config = dict(
    arch='swin',
    model='model that predicts nearness at each pixel',
    dataset='rendered scenes of toy objects such as cars, trees, mugs and chairs',
    train_examples=97500,
    image_size=64,
    output_stride=8,
    norm='layernorm',
    norm_position='pre',
    head_dim=16,
    depths=[8, 8],
    targets='nearness',
    l1_shrink=0.01,
    weight_decay=0.0,
)
Rows from block 9, named by matrix and row number. Rows with one number belong to one neuron. Each number is 50 + 12 x the weight over its row's rms, rounded and kept within 0 to 99. All counts start at 0. After the name is the row's rms in percent of the matrix's.
# gate: MLP gate (model.blocks.9.mlp.gate.weight, 384x128), inputs 0-127
# fc1: MLP up (model.blocks.9.mlp.fc1.weight, 384x128), inputs 0-127
# fc2: MLP down (model.blocks.9.mlp.fc2.weight, 128x384, transposed), outputs 0-127
gate.100 141:51 21 51 50 68 59 73 72 44 51 41 49 00 58 53 38 49 72 46 65 74 42 38 53 47 43 83 23 49 45 51 65 42 46 54 45 67 55 52 51 53 57 48 42 52 48 54 49 48 30 46 58 56 48 49 43 50 52 64 51 47 60 47 60 50 11 75 60 63 76 50 51 48 65 52 65 55 49 64 49 63 50 48 53 50 50 51 50 49 53 65 51 50 49 28 44 45 44 55 44 74 50 49 39 50 55 53 42 50 50 60 65 52 54 57 52 49 45 45 45 17 56 49 43 47 49 30 50
fc1.100 115:40 50 52 48 44 52 34 53 50 60 38 50 24 66 39 46 50 50 48 41 43 49 50 38 29 49 34 84 50 45 53 59 48 62 73 50 55 40 51 50 48 57 58 47 41 51 49 57 46 49 47 41 50 76 58 49 01 44 49 49 50 51 39 63 50 50 50 48 30 43 51 50 49 39 51 52 50 34 54 48 58 58 41 56 66 36 54 87 54 52 44 45 30 60 45 53 48 46 58 23 53 38 50 39 36 74 49 60 51 54 24 20 66 50 38 50 28 53 64 77 62 50 50 54 50 51 25 52
fc2.100 129:52 50 52 52 61 46 36 49 49 53 41 64 60 53 54 33 57 55 54 49 49 50 49 26 53 62 62 00 51 56 57 49 37 50 50 44 59 50 47 27 48 56 46 53 50 71 51 50 51 43 48 70 52 47 50 70 57 57 51 54 38 46 47 46 49 39 73 46 50 58 54 58 47 56 50 50 56 36 51 49 49 40 64 16 41 63 49 39 34 67 54 78 39 48 49 13 12 54 61 53 55 48 45 48 50 54 49 49 51 55 67 51 44 51 70 52 82 36 28 21 40 56 43 51 51 61 49 50
gate.101 118:52 53 38 50 61 52 33 37 52 49 40 50 46 24 00 53 40 52 50 49 51 59 69 50 50 57 48 49 50 53 49 50 94 50 50 52 43 51 70 59 49 41 49 37 56 43 54 39 66 46 11 51 53 50 70 49 25 52 45 50 49 28 41 46 63 33 50 48 96 42 43 44 51 67 56 51 54 37 47 65 32 50 52 57 47 48 59 73 35 45 56 43 65 47 76 50 43 37 37 44 52 47 50 47 60 50 46 41 54 61 49 53 57 36 48 52 51 55 49 48 62 50 62 50 42 50 55 62
fc1.101 121:50 50 48 51 42 49 55 58 50 32 21 46 39 97 51 44 47 43 51 56 38 65 50 43 50 50 59 38 48 49 52 55 51 48 36 52 47 54 52 60 40 69 51 60 50 39 59 62 38 67 84 55 60 48 18 45 50 52 52 53 52 66 57 71 50 99 56 58 42 47 83 60 52 56 51 61 55 54 36 41 62 41 50 52 42 53 40 50 49 70 22 76 40 50 40 50 63 55 36 61 45 50 50 54 49 50 45 47 49 45 59 43 44 49 46 49 42 49 48 43 38 48 50 23 50 48 50 48
fc2.101 125:54 78 48 46 48 52 50 45 48 95 51 47 68 51 51 44 51 35 53 95 50 37 50 57 49 52 53 62 39 49 49 55 29 52 57 55 56 47 49 48 76 30 51 42 52 66 51 55 44 43 42 59 43 50 67 80 52 35 50 52 62 53 29 44 50 51 55 33 57 51 44 51 34 26 50 49 27 49 34 70 48 51 41 39 37 52 08 46 50 40 45 43 42 50 63 45 55 52 50 28 51 52 46 41 50 44 55 51 34 41 51 37 57 62 50 56 52 50 50 50 40 61 43 35 47 49 81 64
gate.102 035:43 63 31 50 41 61 68 50 46 52 56 60 62 48 61 45 40 78 64 40 49 49 57 45 54 53 42 52 51 54 40 35 47 51 48 46 62 47 49 37 52 49 72 53 52 49 44 32 56 56 50 39 52 26 27 58 46 57 51 31 36 60 76 46 50 39 47 49 43 63 54 50 50 57 53 50 61 38 62 68 31 51 76 44 46 63 57 50 51 30 84 37 48 53 14 44 57 32 60 44 71 60 64 56 30 45 45 37 22 64 42 52 49 66 39 55 55 72 70 49 20 42 52 49 68 46 44 50
fc1.102 039:50 55 46 51 17 44 48 44 48 58 27 48 27 77 60 54 59 33 51 63 50 57 38 49 37 58 44 52 47 58 54 65 47 41 65 57 46 44 48 77 51 60 58 40 44 55 50 60 52 67 63 64 59 52 64 53 51 53 38 55 65 43 50 62 41 47 54 50 45 49 55 40 51 40 18 50 36 78 38 83 74 50 37 52 52 59 45 60 50 58 12 55 49 54 52 51 55 49 86 39 31 40 51 41 56 69 36 73 37 43 50 49 62 36 51 48 57 42 40 50 54 50 50 51 36 60 45 30
fc2.102 044:44 45 48 53 45 45 49 47 58 56 57 64 61 38 37 46 50 49 56 49 49 49 49 63 54 48 43 53 30 73 80 50 47 56 47 38 40 23 51 59 49 61 60 48 48 44 62 56 55 23 46 49 75 65 36 51 54 44 47 50 61 51 39 49 49 56 49 51 43 35 50 31 18 44 42 60 59 28 50 60 45 50 58 49 41 55 52 54 50 48 40 40 56 70 56 67 28 50 62 53 49 43 51 15 33 54 99 45 51 59 34 68 59 39 37 63 53 66 43 56 50 29 52 30 48 68 53 66
gate.103 113:43 55 41 60 56 63 59 78 49 47 51 39 47 36 53 71 39 48 51 51 52 78 34 43 46 46 57 44 61 56 56 57 50 44 51 51 52 42 48 15 32 52 90 32 72 70 27 50 49 55 22 54 49 38 32 27 50 49 73 50 61 51 58 47 56 53 52 86 50 59 64 54 57 49 61 55 37 39 29 34 62 38 49 32 76 34 45 50 50 62 48 51 51 34 49 58 45 67 49 66 50 51 40 36 50 49 35 43 48 48 56 55 54 55 39 49 50 40 49 53 36 40 62 52 51 55 35 48
fc1.103 126:33 58 79 50 35 31 52 54 51 50 42 39 78 46 74 55 50 60 50 49 54 50 52 53 68 69 52 50 50 49 52 48 42 52 08 50 50 50 39 52 39 49 48 47 51 61 50 48 99 52 30 41 54 50 29 51 57 49 82 53 50 30 50 61 47 53 45 50 49 46 54 50 49 51 45 52 50 50 39 38 43 48 57 49 48 56 49 28 52 42 51 61 53 47 23 45 37 61 49 65 54 81 39 49 66 50 49 05 51 54 51 50 42 64 75 50 51 47 57 53 57 50 49 49 44 50 50 60
fc2.103 124:61 51 08 51 52 56 37 50 48 61 44 59 33 47 41 35 54 42 49 59 69 31 50 55 35 42 47 47 50 79 33 49 60 51 31 50 83 44 64 48 55 75 50 35 51 46 46 84 35 55 71 48 52 50 54 39 49 49 28 79 55 63 50 61 48 57 60 65 69 47 38 50 56 52 71 48 41 35 52 50 73 71 52 66 50 53 43 52 44 52 57 45 47 66 29 45 50 56 51 50 50 21 68 43 66 41 50 53 49 35 52 51 52 41 26 39 49 57 50 35 49 41 50 50 56 50 54 49
gate.104 115:81 18 44 55 52 49 50 24 53 58 66 58 62 36 64 39 51 47 51 73 26 41 51 50 65 49 47 33 52 52 61 43 54 46 84 38 50 49 44 59 50 53 47 52 58 52 57 51 50 36 73 46 42 61 50 38 51 52 35 56 57 57 31 41 43 43 44 53 55 50 58 43 42 52 49 62 70 60 62 65 31 16 39 33 33 48 50 57 49 78 67 51 51 39 68 49 43 73 46 50 43 23 46 53 51 50 48 49 37 50 64 57 77 57 51 51 40 56 28 49 47 63 50 53 25 57 54 50
fc1.104 141:50 56 41 48 61 70 71 53 57 40 18 71 40 22 37 53 48 63 43 50 52 56 48 47 59 58 51 51 52 60 46 52 53 53 48 49 44 33 54 50 22 37 29 48 50 62 46 28 42 50 57 50 53 39 45 57 68 47 42 45 41 54 60 50 49 70 49 53 46 61 50 55 42 50 55 46 22 55 61 69 63 42 50 66 60 36 54 43 50 45 32 53 64 48 50 57 50 48 43 52 50 68 48 40 54 22 47 47 48 37 80 51 29 57 50 72 47 24 89 46 50 50 50 24 48 42 70 28
fc2.104 161:49 53 52 51 45 52 43 72 48 54 74 43 62 51 69 41 49 55 42 55 60 65 70 46 49 50 50 73 59 21 45 53 51 60 49 44 69 56 55 40 59 48 72 17 56 40 52 56 43 49 51 26 50 50 46 52 21 32 50 50 47 45 59 44 49 52 50 33 69 49 58 53 50 39 40 20 48 60 42 19 54 92 54 25 50 65 43 56 58 50 50 39 50 59 49 61 51 48 38 60 57 60 67 49 19 54 49 49 54 47 37 50 46 26 69 53 59 41 37 50 50 39 51 36 60 39 47 53
gate.105 094:50 73 70 50 48 63 57 54 45 50 50 61 75 46 44 52 52 54 51 51 56 40 49 48 53 38 50 52 47 29 48 50 59 53 56 45 41 53 47 57 47 60 53 62 51 08 48 55 32 58 51 61 61 63 47 13 53 40 27 33 76 44 71 41 53 65 49 82 46 32 56 46 45 53 52 62 73 57 64 49 49 52 53 59 40 42 46 47 63 63 58 43 59 42 53 46 72 57 43 62 38 33 57 50 78 28 27 63 49 50 26 44 47 33 43 50 52 50 39 72 57 40 49 63 56 45 65 62
fc1.105 074:62 35 49 39 45 60 49 61 51 51 50 40 45 59 58 53 50 54 50 54 50 45 89 31 41 43 31 55 53 39 50 51 54 53 46 58 45 44 55 56 47 51 50 45 64 57 16 55 57 86 67 41 56 51 46 45 39 30 02 51 17 23 89 32 41 59 51 47 50 49 63 47 49 50 36 45 47 54 49 52 53 61 52 51 50 58 45 41 51 32 47 49 50 44 59 48 46 54 35 48 47 51 57 77 58 49 37 49 36 46 44 63 77 48 48 50 40 64 60 51 47 48 46 55 68 48 50 34
fc2.105 076:47 54 41 49 38 45 36 59 50 59 62 66 46 58 53 61 46 58 50 67 57 39 36 53 34 56 54 50 53 33 34 53 49 52 21 56 54 45 61 37 53 57 71 23 47 38 40 49 63 39 50 16 62 65 65 58 52 48 52 44 42 43 56 53 51 19 52 49 51 53 61 50 36 49 51 34 71 35 27 47 40 33 51 51 59 50 57 57 67 52 59 52 56 62 37 44 72 66 31 47 40 45 50 59 64 50 80 52 40 44 60 78 58 20 53 40 53 35 20 47 51 61 45 27 57 41 38 47
gate.106 108:49 23 51 57 52 55 46 31 50 59 48 50 60 39 35 31 55 27 55 50 48 39 52 58 51 38 42 50 48 42 75 50 51 39 43 53 45 50 38 53 69 70 28 90 70 57 54 54 65 16 53 57 43 62 54 35 59 48 46 53 62 48 27 34 54 50 48 29 50 47 44 48 49 43 58 52 70 42 51 50 49 43 25 64 52 53 35 67 49 40 50 27 58 64 55 60 30 44 48 32 53 25 42 52 52 48 53 51 50 50 52 51 57 68 51 51 26 64 34 58 64 46 49 65 45 52 15 52
fc1.106 123:52 80 51 52 53 52 48 51 49 46 55 65 44 49 48 56 42 56 53 57 50 50 59 04 48 52 51 49 47 53 41 45 54 51 40 50 49 57 47 50 45 51 74 13 44 43 50 66 31 68 63 48 51 45 46 71 58 49 49 51 48 91 64 66 43 72 50 50 35 52 55 53 60 50 24 51 48 63 46 51 48 51 67 53 51 44 53 51 51 46 47 63 36 43 37 50 89 57 53 50 37 55 53 42 43 69 57 52 47 40 49 36 49 10 42 37 61 31 67 49 50 71 50 39 57 37 53 48
fc2.106 125:51 33 65 45 49 67 36 50 46 47 60 54 46 44 35 47 33 43 59 56 40 55 42 51 52 49 46 53 44 44 50 49 60 53 76 39 45 52 47 54 52 40 94 24 42 52 52 44 54 42 53 65 50 49 53 46 38 57 47 50 51 58 61 45 56 58 50 45 61 51 13 61 66 51 41 49 50 50 07 48 43 51 60 48 47 45 47 47 53 50 57 51 50 04 49 50 99 49 42 38 61 38 47 44 52 84 43 54 58 50 52 45 55 54 59 52 42 52 56 55 62 51 51 51 36 51 51 49
gate.107 045:59 64 34 47 53 38 40 56 52 48 71 49 49 35 41 70 49 75 45 31 38 47 55 60 50 34 38 55 51 51 33 48 59 63 39 45 54 30 61 49 51 40 65 41 32 65 39 48 74 49 51 51 56 53 80 50 76 54 54 55 42 38 50 71 52 48 44 40 50 54 28 44 54 40 40 60 11 98 47 63 47 49 50 46 56 63 60 53 56 51 45 40 62 43 45 59 49 49 74 42 50 49 49 27 39 82 51 55 57 54 43 50 52 50 43 49 43 56 52 50 70 57 52 53 42 48 72 53
fc1.107 049:45 78 56 52 53 40 68 51 42 53 53 42 50 44 73 50 54 52 66 41 34 62 40 59 50 35 53 53 52 54 52 46 37 47 48 48 62 28 69 50 47 52 65 48 48 49 53 53 53 40 43 50 33 53 49 55 50 48 61 45 52 45 42 56 26 13 50 48 50 50 51 39 50 45 59 50 51 37 47 51 13 52 38 34 51 40 49 50 50 48 09 43 56 50 59 53 46 80 67 42 50 50 24 45 72 71 48 51 62 46 46 53 90 53 83 51 38 50 45 50 63 55 50 58 57 36 58 72
fc2.107 046:44 57 69 41 59 36 49 47 45 50 47 63 62 46 63 59 44 28 75 40 53 44 48 60 46 48 64 35 59 34 53 48 43 53 63 56 39 51 30 49 66 25 60 51 67 57 41 68 58 57 56 46 48 41 34 53 59 71 49 34 64 57 68 36 39 55 50 67 41 47 51 39 59 49 50 50 48 32 64 45 50 28 32 57 63 39 34 48 45 27 38 80 18 49 29 52 54 45 57 78 52 68 62 68 67 50 35 49 62 48 52 43 46 56 60 48 37 55 53 45 51 63 54 50 13 54 63 45
gate.108 118:43 39 61 50 44 52 52 46 51 60 85 52 52 53 46 59 53 38 50 49 70 38 42 48 44 22 28 52 46 50 41 61 42 52 85 40 30 40 38 42 55 51 61 62 45 53 33 72 45 54 64 50 84 60 45 39 61 32 35 50 56 38 60 42 69 40 59 51 49 52 63 48 49 49 37 50 49 77 53 49 40 55 46 49 46 52 42 46 59 48 68 74 49 55 59 51 71 53 41 68 14 46 67 22 71 54 42 51 28 41 42 53 44 56 38 50 49 66 55 54 41 50 48 58 50 39 67 45
fc1.108 118:50 49 45 50 41 49 57 36 47 50 50 50 65 50 47 74 59 58 49 49 41 43 29 50 50 49 48 54 51 50 43 50 44 51 50 48 48 54 53 54 34 28 55 63 47 51 42 46 49 23 58 47 50 50 43 46 70 49 53 45 29 37 50 73 49 73 63 52 48 47 16 52 50 42 27 59 29 66 49 51 76 51 38 44 50 63 35 45 51 48 42 52 55 46 48 63 65 63 26 77 47 45 57 49 76 25 49 52 42 35 47 57 25 79 43 52 56 68 99 59 51 50 49 55 58 58 49 48
fc2.108 114:54 52 44 52 45 52 51 49 65 77 62 55 44 44 61 49 46 60 48 51 70 51 46 56 62 52 45 55 50 47 54 50 64 50 13 51 85 35 66 48 50 44 56 32 57 50 40 62 57 54 37 50 30 28 77 55 50 54 51 52 40 37 56 48 76 49 45 45 59 55 55 51 48 69 49 44 58 60 57 51 37 36 49 45 62 50 75 50 43 43 57 48 63 53 65 22 20 57 49 46 46 43 49 68 44 44 51 53 56 40 81 55 75 22 50 36 72 41 40 29 46 28 36 49 58 58 50 41
gate.109 099:61 50 57 52 51 44 46 51 50 49 46 29 76 49 43 68 50 86 41 51 57 38 53 50 52 52 48 60 48 51 66 52 47 54 48 50 70 55 51 48 51 27 52 49 42 53 51 53 56 28 55 48 12 32 32 48 51 43 63 51 55 44 47 63 67 33 51 50 51 62 23 42 49 47 45 52 38 54 52 70 47 51 44 49 50 57 50 54 48 50 44 27 58 68 58 59 24 61 60 56 22 31 49 40 33 74 51 46 29 49 40 40 39 23 42 48 91 26 52 58 40 48 55 39 48 53 43 56
fc1.109 097:49 56 25 49 50 34 40 53 43 64 45 71 49 50 54 59 50 54 54 35 53 52 46 60 56 48 56 53 41 63 52 52 36 50 62 57 49 34 47 58 50 48 53 54 49 50 29 51 49 74 58 46 63 38 52 50 62 49 59 43 31 09 80 34 50 51 53 53 49 33 50 51 45 45 51 58 34 51 67 42 36 50 35 30 51 52 52 38 50 22 63 63 53 45 33 42 28 51 64 68 69 64 61 49 86 19 56 34 49 46 43 82 52 62 57 51 60 78 50 48 50 49 43 37 54 48 50 41
fc2.109 103:56 22 41 49 48 50 46 53 51 75 31 23 45 55 45 59 48 18 38 53 49 41 50 92 56 47 49 25 35 77 56 59 38 50 54 44 54 50 55 51 43 75 51 75 46 43 47 52 49 41 40 64 58 67 51 53 44 50 42 59 39 53 46 68 65 47 51 69 52 41 59 64 50 50 44 50 34 59 72 38 62 55 47 51 45 53 50 51 49 61 34 45 19 34 48 66 40 54 53 51 62 36 40 41 60 58 58 62 46 55 40 52 41 70 72 38 51 52 46 51 54 78 39 42 50 37 53 32
gate.110 108:39 62 52 48 33 43 44 59 56 49 64 62 69 00 51 50 49 52 50 53 48 43 43 62 56 50 51 47 56 50 48 52 55 55 50 50 58 41 62 40 49 62 76 27 63 50 49 60 57 30 45 53 50 50 51 58 37 87 37 46 50 29 43 51 56 21 49 26 66 61 63 63 50 50 47 57 58 23 36 56 17 45 53 48 46 48 47 50 46 37 54 49 53 33 49 50 53 50 40 50 50 49 08 57 46 51 35 49 47 55 51 46 48 33 64 50 65 54 48 38 53 51 58 51 51 49 46 50
fc1.110 104:45 53 54 50 50 53 53 67 50 47 37 41 52 59 64 52 46 63 51 47 56 63 47 50 49 48 49 49 34 51 47 50 35 49 34 47 86 52 48 40 44 50 39 57 51 57 45 49 36 54 51 47 44 34 24 46 55 48 96 50 61 56 55 44 43 48 55 61 50 44 50 42 49 54 51 57 57 59 35 49 50 51 59 30 56 70 52 52 59 71 49 50 48 55 76 37 60 99 55 84 44 40 52 44 67 43 35 38 50 34 59 54 53 55 62 50 50 44 46 67 18 41 47 32 48 43 50 69
fc2.110 125:78 48 51 50 64 61 44 50 48 52 50 73 36 19 50 50 42 49 59 70 69 51 51 25 41 53 61 50 45 57 60 74 50 48 50 62 67 48 53 57 50 47 51 47 48 51 46 22 43 45 40 62 54 57 50 62 73 44 23 52 54 55 34 24 51 56 74 47 43 59 37 58 48 39 66 48 34 39 36 48 51 39 12 68 54 36 50 64 29 30 53 23 49 51 44 61 59 37 65 31 77 53 45 51 57 54 66 50 47 52 63 37 46 51 36 50 50 34 47 45 55 50 41 46 62 53 55 41
gate.111 027:51 52 48 55 71 43 12 56 45 58 34 49 63 54 50 46 49 09 50 65 70 50 46 52 53 40 54 51 53 55 61 55 80 51 56 37 50 49 25 63 51 66 43 68 60 51 60 56 32 37 52 60 44 58 53 28 40 50 52 47 41 41 43 48 34 27 47 40 55 27 51 26 48 50 58 49 47 27 32 24 45 54 45 42 49 52 56 41 53 58 63 50 54 49 47 45 47 67 48 57 55 70 64 57 68 22 69 67 56 50 49 47 71 74 70 52 53 50 46 56 71 50 50 50 45 51 57 55
fc1.111 029:39 39 43 44 46 48 88 37 55 41 62 35 42 50 58 53 58 58 46 54 61 59 55 31 41 59 26 50 59 26 62 43 53 50 50 56 52 48 54 33 52 47 37 51 74 43 32 44 46 40 35 35 59 39 38 46 66 55 50 50 80 61 51 60 48 42 52 68 51 56 38 50 51 50 29 50 47 68 74 48 50 51 47 52 44 40 48 30 51 68 66 48 69 49 90 30 66 53 43 47 49 28 27 35 46 53 44 47 64 59 65 43 51 84 37 43 50 49 53 35 65 52 49 52 60 44 47 49
fc2.111 032:54 36 23 50 58 56 56 54 41 51 77 45 12 60 49 46 50 50 42 63 50 46 17 64 87 41 51 52 49 47 44 47 41 50 67 46 62 52 53 55 45 41 47 35 45 50 66 51 49 63 32 53 40 40 54 52 60 57 70 50 46 34 45 53 66 50 48 55 47 32 50 50 52 53 33 69 30 57 55 52 65 49 46 47 39 46 61 53 44 36 40 46 52 35 17 16 53 19 70 40 51 56 49 46 55 74 51 51 50 45 54 72 43 61 47 49 59 61 66 46 42 49 47 52 46 73 58 49
gate.112 126:66 26 46 50 51 51 53 22 74 47 45 50 06 43 50 51 42 60 47 51 51 50 48 54 52 82 51 51 53 50 49 50 67 50 61 74 45 54 74 61 28 43 52 48 53 53 45 21 85 49 41 57 50 33 60 53 45 50 32 50 47 58 38 50 67 51 50 78 51 43 48 57 50 65 50 47 44 48 50 50 46 51 50 56 50 50 50 48 28 57 41 49 50 42 58 66 44 49 29 72 39 83 51 47 57 24 49 36 44 52 54 72 59 39 46 42 53 46 50 34 61 34 50 48 42 51 30 48
fc1.112 101:39 50 48 63 54 53 07 64 50 60 57 62 54 53 48 49 56 26 50 10 56 49 62 57 57 48 43 42 54 45 49 32 50 50 43 49 58 68 49 51 50 51 44 35 50 50 50 53 46 51 60 49 49 52 66 51 52 52 51 50 52 48 35 51 50 50 08 65 55 49 40 34 50 50 23 70 37 61 35 47 53 23 73 65 54 32 34 51 50 39 55 49 71 50 64 50 51 67 52 56 50 44 50 92 24 69 48 52 66 45 50 47 47 57 56 52 45 57 51 51 31 50 67 64 52 50 49 47
fc2.112 112:71 45 52 38 51 37 57 37 50 36 52 52 47 48 59 76 31 60 50 50 50 50 48 49 35 50 50 50 52 51 45 50 60 50 57 60 51 44 66 52 39 30 52 50 50 55 51 45 79 50 25 49 46 50 50 52 29 71 52 51 31 49 54 37 50 50 71 59 49 71 63 64 50 50 52 50 67 49 49 49 47 65 54 50 62 47 66 50 50 68 54 36 50 50 43 46 29 23 50 50 54 61 43 50 52 10 49 24 30 59 51 67 66 30 29 50 68 45 39 49 88 54 50 55 16 63 62 48
gate.113 115:34 62 49 50 52 51 51 74 50 40 68 51 69 48 72 85 55 38 42 51 29 50 50 41 51 45 47 50 51 72 44 54 56 54 36 50 38 52 41 37 56 48 91 67 51 62 41 73 43 53 53 52 35 45 46 44 48 79 49 50 50 38 82 48 52 56 45 42 50 50 54 49 78 37 48 49 58 49 48 43 50 48 49 42 52 68 30 11 51 38 48 62 54 54 67 48 47 31 54 55 45 49 62 52 31 49 46 60 60 51 51 50 32 61 42 36 54 50 87 43 47 48 50 42 63 49 49 42
fc1.113 103:52 49 41 45 51 44 45 40 63 57 54 54 51 44 50 49 47 45 49 48 77 67 45 52 52 49 43 50 42 41 15 48 24 49 53 47 50 54 49 48 58 34 36 17 67 26 54 40 99 19 25 49 70 70 61 60 59 51 47 54 55 54 46 49 48 47 50 35 74 54 24 49 49 51 53 50 65 49 31 44 10 50 50 50 51 58 58 51 61 60 53 48 65 54 62 47 51 43 51 44 49 70 67 50 51 50 57 50 41 49 52 59 40 67 53 51 42 75 42 44 48 61 45 51 52 55 57 56
fc2.113 105:58 75 47 57 41 51 48 54 42 50 57 42 59 44 56 67 45 29 52 52 37 53 60 31 50 54 50 32 59 48 48 51 50 55 54 51 37 69 48 52 50 42 53 52 48 49 52 41 64 32 50 48 04 46 49 50 45 48 49 87 52 50 51 40 52 65 55 48 42 38 60 50 79 42 36 51 50 68 38 64 50 50 51 24 38 79 45 20 50 56 34 50 35 27 63 52 68 44 52 29 43 32 59 50 34 74 40 55 55 46 45 34 63 53 59 41 58 37 60 52 30 55 47 29 55 45 52 62
gate.114 069:55 25 41 48 43 48 46 52 53 49 45 40 41 41 56 49 50 67 47 52 28 43 58 58 54 51 52 58 69 25 63 43 46 52 60 58 48 54 60 99 40 52 60 48 37 46 55 64 36 65 49 43 60 49 57 34 49 47 54 51 45 59 49 29 25 55 45 48 57 28 45 58 50 49 49 47 27 86 48 49 50 53 50 48 49 50 41 52 41 20 51 47 52 44 52 56 48 33 44 33 28 47 50 36 50 54 48 69 50 54 48 53 46 54 41 48 56 62 45 43 86 53 49 47 54 78 34 52
fc1.114 072:50 63 40 53 81 52 47 32 50 43 47 56 59 58 42 64 64 74 50 50 55 22 49 38 49 48 55 44 52 56 61 50 62 37 31 52 47 64 51 52 51 57 49 55 60 39 51 62 51 45 50 46 54 65 51 38 50 50 55 52 48 41 29 59 61 69 48 21 51 46 61 45 53 68 65 42 57 40 55 50 83 46 49 49 56 51 49 55 52 49 43 55 57 44 74 96 36 52 47 51 54 37 25 52 23 30 59 51 54 40 50 37 37 42 16 46 63 50 65 52 77 52 49 57 52 30 38 38
fc2.114 072:49 45 50 52 48 57 61 41 40 30 51 46 25 76 61 55 57 49 66 52 58 50 44 72 49 62 54 51 48 37 43 43 29 49 36 65 62 49 50 66 45 43 71 52 43 84 35 40 50 60 32 41 40 20 51 45 37 47 81 43 34 47 60 57 38 55 50 54 46 19 36 53 56 50 40 57 58 64 24 38 53 39 54 65 52 58 31 43 56 50 48 53 35 51 28 51 69 44 51 49 52 67 87 46 68 50 52 42 62 51 52 49 46 55 67 39 63 53 68 67 57 36 48 53 53 50 52 49
gate.115 113:65 44 54 40 58 77 32 57 52 90 50 60 68 50 38 45 50 33 41 57 52 61 55 49 50 56 42 53 43 36 60 58 48 54 67 47 52 47 40 65 52 48 33 52 47 65 58 56 49 50 62 50 65 50 65 48 51 51 43 51 84 36 59 45 56 68 50 34 52 52 48 56 49 50 53 40 12 51 44 49 51 52 52 26 55 45 50 82 50 51 63 47 41 55 42 39 61 45 52 20 52 36 38 54 54 48 42 75 64 46 48 45 14 51 76 52 38 41 42 51 60 57 45 40 30 70 46 39
fc1.115 126:45 45 50 52 57 45 70 53 49 46 50 62 49 48 27 43 52 50 49 57 53 58 24 71 51 39 57 54 44 30 44 61 45 55 51 38 50 58 64 50 66 82 50 53 48 42 51 56 46 43 35 53 68 36 66 14 40 50 79 50 58 56 46 55 48 31 50 73 47 41 43 39 50 51 51 65 59 53 41 46 47 49 50 57 51 23 58 48 59 48 72 42 45 43 39 04 48 65 35 60 52 38 19 40 46 50 61 24 50 51 50 49 61 51 50 49 56 46 45 58 25 40 46 55 40 55 49 76
fc2.115 123:52 49 47 69 49 55 31 50 46 41 64 51 83 34 43 50 44 47 60 55 58 61 64 42 37 50 44 58 43 52 58 42 48 38 55 54 52 48 67 58 50 59 42 57 65 49 52 51 31 51 39 53 54 58 42 50 55 51 49 51 71 51 68 53 50 68 47 46 43 70 68 60 51 56 50 50 29 75 48 58 52 52 58 63 64 09 52 48 48 48 48 22 32 54 56 63 50 63 33 52 11 47 52 58 81 34 50 38 28 36 52 47 52 45 51 46 51 61 56 32 65 50 47 51 54 32 20 25
gate.116 040:51 51 51 42 34 41 49 54 50 30 50 69 43 21 49 49 49 44 35 51 48 59 72 48 49 54 55 53 49 33 45 67 63 60 59 49 43 43 51 50 55 63 46 76 50 54 61 39 52 58 34 49 85 61 54 48 51 48 35 47 56 46 50 53 47 46 50 54 53 57 54 54 52 43 56 52 45 41 40 51 71 51 35 45 51 56 49 42 51 54 32 18 71 37 48 51 45 54 20 53 41 49 00 60 41 31 66 52 45 51 50 35 66 27 31 56 63 34 53 57 48 44 54 61 49 76 50 55
fc1.116 039:50 62 36 50 69 54 43 55 57 44 41 56 51 47 51 44 66 56 35 60 40 50 53 65 51 39 88 48 48 51 50 53 44 68 63 35 38 30 72 55 51 36 62 40 61 50 32 46 38 49 37 49 51 45 59 41 48 23 41 50 61 50 41 48 34 38 49 71 54 38 90 41 43 50 55 33 34 68 46 40 51 45 50 62 46 32 52 46 58 56 38 55 56 37 58 48 08 71 50 53 42 18 42 50 52 32 34 54 69 43 47 50 59 43 67 51 66 60 40 57 55 51 50 54 50 45 67 66
fc2.116 042:28 53 39 44 35 62 46 38 47 75 22 74 62 52 55 59 57 17 50 50 53 56 36 63 38 85 47 53 31 53 41 59 44 56 41 55 32 54 54 27 49 55 50 45 49 43 44 51 60 62 53 40 59 72 51 43 48 50 49 46 49 50 33 53 50 47 52 64 55 48 49 60 61 65 88 50 42 30 53 31 63 65 41 60 61 44 31 61 50 53 78 58 18 51 28 33 72 40 52 57 56 57 56 57 49 51 48 50 55 49 46 43 49 51 43 39 52 46 77 50 40 50 41 43 37 51 57 52
gate.117 133:50 72 47 47 24 64 52 61 32 45 49 50 68 50 49 50 46 28 40 30 49 54 47 44 38 51 50 60 50 51 51 57 38 60 52 48 52 22 49 50 61 46 54 50 23 44 50 39 49 50 73 41 51 50 49 74 47 51 50 54 47 36 70 54 38 48 50 21 37 51 49 41 51 37 41 41 48 50 30 47 52 63 52 47 66 50 50 49 72 50 39 57 50 50 42 65 76 54 50 37 51 38 32 52 53 78 58 63 48 50 43 40 50 63 99 50 37 72 49 56 51 70 43 59 46 60 56 57
fc1.117 130:49 52 36 50 67 43 46 50 99 43 52 60 54 50 48 22 50 47 51 54 46 53 45 49 74 58 54 51 45 20 54 28 51 50 48 50 34 41 51 35 51 50 51 34 54 40 57 49 47 46 36 49 50 73 24 50 50 65 54 59 35 50 32 61 48 50 33 50 49 49 38 33 04 58 43 50 39 42 46 52 45 50 72 50 25 45 49 60 54 60 46 62 52 51 43 41 42 53 35 50 68 84 58 49 50 35 63 37 52 37 61 40 45 45 55 63 55 54 60 54 54 50 48 33 62 48 49 46
fc2.117 122:47 55 63 50 38 59 42 36 50 37 32 52 49 50 50 53 50 48 69 50 50 49 59 49 99 53 57 27 47 65 63 51 50 50 50 48 59 62 45 48 68 50 50 55 49 62 50 50 50 39 50 51 63 50 51 50 81 49 77 50 53 50 51 39 45 43 70 48 40 39 59 44 49 48 48 59 50 66 50 48 45 00 45 63 49 35 50 52 50 14 50 50 35 53 56 54 54 85 53 49 55 50 56 49 53 59 55 51 50 54 51 41 50 50 38 50 42 50 50 50 26 47 49 48 52 48 48 68